{"model": "model that answers yes/no questions on an image's attributes", "dataset": "dashed paths with two dots that lie on the same path or on different ones", "train_examples": 295000, "image_size": 40, "crop_scale_min": 1, "horizontal_flip": true, "translate": 0.12, "questions_per_image": 4, "encoder_arch": "vit", "encoder_norm": "layernorm", "encoder_norm_position": "pre", "encoder_activation": "geglu", "encoder_mlp_ratio": 2.67, "encoder_head_dim": 64, "encoder_fused_qkv": true, "encoder_bias": "none", "encoder_qk_norm": false, "encoder_parallel_block": false, "encoder_inner_norm": false, "encoder_drop_path": 0.05, "encoder_patch_size": [4, 4], "encoder_conv_stem": false, "encoder_layers": 6, "encoder_width": 160, "encoder_positions": "learned", "fusion": "prefix", "fusion_encoder_width": 128, "fusion_encoder_layers": 6, "fusion_encoder_norm": "layernorm", "fusion_encoder_norm_position": "pre", "fusion_encoder_activation": "geglu", "fusion_encoder_mlp_ratio": 2.67, "fusion_encoder_head_dim": 32, "fusion_encoder_fused_qkv": false, "fusion_encoder_bias": "none", "fusion_encoder_qk_norm": false, "fusion_encoder_layer_scale_init": 0.1, "fusion_encoder_parallel_block": false, "fusion_encoder_inner_norm": false, "fusion_encoder_positions": "learned", "fusion_encoder_connector": "mlp", "init": "kaiming_normal", "residual_init": "scaled_by_depth", "optimizer": "soap", "beta2": 0.99, "learning_rate": 0.0042, "beta1": 0.95, "shampoo_beta": 0.99, "eps": 1e-08, "precondition_frequency": 25, "max_precond_dim": 1536, "one_sided": false, "adamw_lr_other_params": 0.00074, "adaptive_grad_clip": 0.1, "max_steps": 23500, "batch_size": 128, "epochs": 10.2, "lr_schedule": "step", "warmup_steps": 470, "weight_decay": 0.08, "adamw_weight_decay_other_params": 0}
Rows from block 2 of the image encoder, named by matrix and row number. Rows with one number belong to one attention dimension. Each number is 500 + 50 x the weight over its row's rms, rounded and kept within 0 to 999. All counts start at 0. Numbers have three digits each.
# q: attention query, key and value (stacked) (encoder.blocks.2.attn.qkv.weight, 384x160, the q third), inputs 80-159
# k: attention query, key and value (stacked) (encoder.blocks.2.attn.qkv.weight, 384x160, the k third), inputs 80-159
q.0:494390534433473423528503483517576505535439550430498621452462524493550425446455454415544609548477520486565610505483379454519477419453512591521393488484536554489511468489504545457550508555576556615424517486404379527479520550498495534555505520
k.0:509585495515446494442472485565472491515449497533516501502560598528489454511534517571498485543506576533415514620471495436487560492536485452548566482484479441457492588582568457512530461417425489473435512575544551538463435514521576483518340495
q.1:490458445466517439428503442481465532493547402569471415478482473461520428477622589514534566517437521516473476546589484481519527484421499555445422484532555545597510507604534550457527541449493474624552462494545467441598553466505542527515489437
k.1:510522446534451541493499504609475573481548541436504591501549562496506436525442453579513553483511432500443519513520386485576494513439503600444459582531464482520525476532520478463497560495565432550384520487482552581448469457518507454540447446
q.2:505559487481458466452491480496483619470436540449566490458503535614425439437515481445422450483555482469529441432487453461539522506478522476477439434499487513490497553501455464526532393625477515466476480463532367479399453514487365466477555617
k.2:513536498484437485462559494453573437460539566539505473401538482455491558541509525540533484507536501551519469500382515472488452421369450407587597414499495498448473437486437512511599476513463516472693501447494523517475465528499513538457494485
q.3:497524499447413483509516541518420492502474543502505543591587466527539514504575452461547487510475568496515497534485579494620476509451518557538569372510463538429570445507474640479444494469567481495370410514526486527511404419509447417523546576
k.3:499563491443552540517596382529529431560566577495475510511451581485492544454388534517472517592555405536531489521433492550477485413534524474523518533413483507559514525554499425569455458464483476512521573553511465494513506472440493540442431521
q.4:513397572413477449476470538512529511448465469581487488469530411436512620488541439464481529474432456449512527543417462469487541493515600464574618504478486561475467509490476550545477495445494585447472563475435512479551517533463383494480492430
k.4:470511635521547479513401504442532529525454516488557516540583494386533489548632487478481439478457554511564561538473538444539537466530547478488528468502521456462505536444518454465458508450497502526466544470461448514563530474507458517539491482